Weights of a small image classifier.
Model: 9.05M parameters, 24-pixel images, arch vit, norm layernorm, activation gelu, moe top_k, num experts 16, patch size [4, 4], layers 10, width 192.
Training: soap at rate 0.0022, 9400 steps, batches of 128, held-out accuracy 97%.
Data: trained on single printed letters, digits and signs in grey, bent and noisy, 395000 training examples, 3.0 epochs.
Rows from expert 6 of block 5, named by matrix and row number. Rows with one number belong to one neuron. Each number is 50 + 12 x the weight over its row's rms, rounded and kept within 0 to 99. All counts start at 0. After the name is the row's rms in percent of the matrix's.
# up: expert up (model.blocks.5.mlp.up, 16x192x192), inputs 96-191
# down: expert down (model.blocks.5.mlp.down, 16x192x192, transposed), outputs 96-191
up.65 084:41 36 36 61 63 38 44 42 43 50 55 39 56 31 49 21 41 57 50 43 53 48 44 81 47 58 31 55 47 36 44 73 50 65 42 60 52 59 35 55 81 58 39 73 58 13 45 46 57 49 73 45 49 56 63 49 42 56 58 33 52 71 46 34 67 44 44 50 59 55 49 38 57 53 58 38 58 57 47 60 37 44 59 39 41 52 36 54 48 55 60 54 52 35 71 32
up.66 095:53 64 47 49 67 57 41 38 59 78 36 66 69 56 40 64 65 41 59 42 36 61 43 62 61 48 52 41 76 47 51 57 37 51 32 38 59 36 52 52 39 53 51 53 51 42 34 61 36 72 64 56 53 48 60 42 37 50 41 65 57 51 54 32 66 51 36 48 46 58 46 45 28 39 52 41 51 62 40 43 51 41 64 55 39 58 69 53 51 32 49 43 64 47 43 44
up.67 115:62 61 57 65 60 68 47 49 46 46 46 59 42 38 71 48 55 38 42 34 37 31 60 57 63 62 41 48 56 63 52 57 54 48 61 27 61 41 69 70 45 68 21 57 52 47 50 59 59 46 41 39 45 41 35 55 40 57 48 37 63 46 34 49 55 13 58 58 34 43 66 44 28 66 56 63 51 41 61 57 47 46 65 49 70 51 56 37 59 37 58 66 70 37 29 55
up.68 107:49 71 55 59 42 56 26 60 43 32 31 47 71 79 73 67 49 47 42 41 42 63 37 32 17 43 31 56 61 50 35 43 66 32 54 42 38 35 51 61 56 44 52 49 57 35 46 42 38 76 41 72 44 44 63 36 60 71 42 59 44 59 51 65 63 53 50 47 50 45 55 34 28 55 61 82 22 37 61 62 31 53 38 44 44 53 57 32 37 40 34 59 50 35 57 39
up.69 106:54 53 67 67 54 45 48 47 60 43 46 54 54 35 47 63 30 56 64 34 28 64 65 66 40 24 49 64 35 55 42 37 57 56 51 39 48 46 48 82 54 63 23 52 40 47 55 49 53 68 78 48 40 59 59 48 34 47 56 41 50 75 58 87 59 65 62 51 66 54 56 52 48 34 65 61 50 49 44 53 47 68 60 48 34 57 52 50 51 78 44 60 55 42 51 65
up.70 088:48 51 63 48 72 37 64 51 65 53 62 40 58 38 34 38 35 60 42 42 62 38 58 64 51 64 44 56 39 42 56 54 46 38 44 55 42 40 51 42 48 51 55 71 48 62 44 39 55 53 46 32 57 55 39 43 52 65 58 29 45 72 51 77 58 76 41 37 52 52 62 45 18 61 36 47 52 49 36 23 52 51 70 35 50 51 61 59 58 59 63 42 52 50 30 59
up.71 080:47 49 74 49 38 79 45 46 58 44 73 41 56 13 61 63 45 41 48 74 44 68 45 70 32 51 48 57 38 71 56 49 72 65 58 59 49 47 24 55 49 51 49 33 48 61 48 44 36 59 50 54 62 61 42 54 60 45 48 38 50 53 46 28 53 53 39 50 38 47 52 45 52 62 60 49 53 52 56 44 47 29 29 71 60 78 19 50 54 70 33 66 52 41 63 58
down.65 091:49 53 38 42 64 54 42 47 48 31 46 62 50 53 11 47 35 43 39 48 60 55 49 67 49 34 55 42 50 75 65 51 54 62 52 42 50 53 43 48 66 37 47 52 56 48 40 52 59 42 51 52 42 54 40 51 63 38 54 17 60 38 46 40 56 47 33 43 47 50 44 46 51 33 59 41 58 29 35 72 42 54 69 54 49 38 62 50 49 68 48 50 71 25 20 67
down.66 095:65 44 24 52 36 43 49 74 56 39 65 35 62 39 70 86 69 60 27 50 59 41 44 39 41 47 65 48 42 48 50 45 67 60 41 59 56 48 59 57 48 39 42 24 55 44 53 46 63 38 33 60 47 59 44 53 63 65 44 46 65 47 33 55 50 61 37 50 36 71 66 38 79 43 63 80 59 48 59 45 50 27 49 57 42 41 43 27 53 66 46 47 49 56 55 70
down.67 111:46 37 46 46 52 74 52 64 34 50 62 44 32 65 29 40 40 49 55 52 70 55 52 47 64 38 83 45 58 62 64 58 41 44 70 68 56 68 31 45 75 42 48 23 40 32 43 34 66 58 52 48 53 46 54 45 57 61 52 53 59 40 44 48 47 63 42 32 68 46 38 44 54 43 32 58 50 35 64 53 49 53 66 50 48 52 69 66 44 49 68 58 50 55 55 61
down.68 112:37 31 46 46 50 68 65 31 48 33 63 50 54 37 66 27 35 72 71 59 44 52 46 39 48 58 54 35 41 27 22 70 25 40 48 73 53 55 39 51 39 55 42 39 48 64 63 61 75 61 46 42 70 56 34 45 39 58 76 61 64 56 30 46 40 47 46 54 49 54 53 45 51 53 57 47 68 60 46 64 48 42 50 50 46 51 32 82 47 50 52 49 58 50 37 46
down.69 103:19 54 39 47 58 75 50 53 40 65 43 51 46 40 41 40 64 49 47 36 69 69 59 42 64 46 46 50 21 66 79 56 37 40 55 54 33 51 42 40 45 56 67 56 47 53 65 54 60 50 56 42 34 43 37 58 57 60 61 42 55 45 45 61 66 55 54 59 39 46 47 44 64 62 44 43 51 46 48 48 41 45 36 37 51 60 44 48 20 66 59 81 59 37 48 50
down.70 091:45 45 51 67 47 37 37 61 70 37 52 54 58 55 53 52 51 36 38 86 55 64 53 57 44 45 49 63 39 80 52 30 50 43 48 41 42 55 36 60 60 50 49 40 44 50 47 48 34 52 33 66 37 44 34 31 41 58 31 44 56 51 71 43 57 37 38 58 49 67 58 71 38 42 41 68 53 54 40 58 53 46 49 71 45 32 60 35 26 40 43 61 26 47 36 56
down.71 083:50 60 66 47 56 52 57 38 46 65 54 79 70 61 38 53 39 55 47 31 46 58 65 34 63 58 44 58 72 54 51 43 41 48 59 58 59 49 52 55 40 49 50 60 48 36 51 59 46 52 42 30 50 64 56 58 34 42 60 39 36 34 59 62 48 49 40 65 69 43 61 78 48 32 53 56 51 63 55 63 38 73 47 46 48 49 62 41 46 46 52 53 57 43 51 74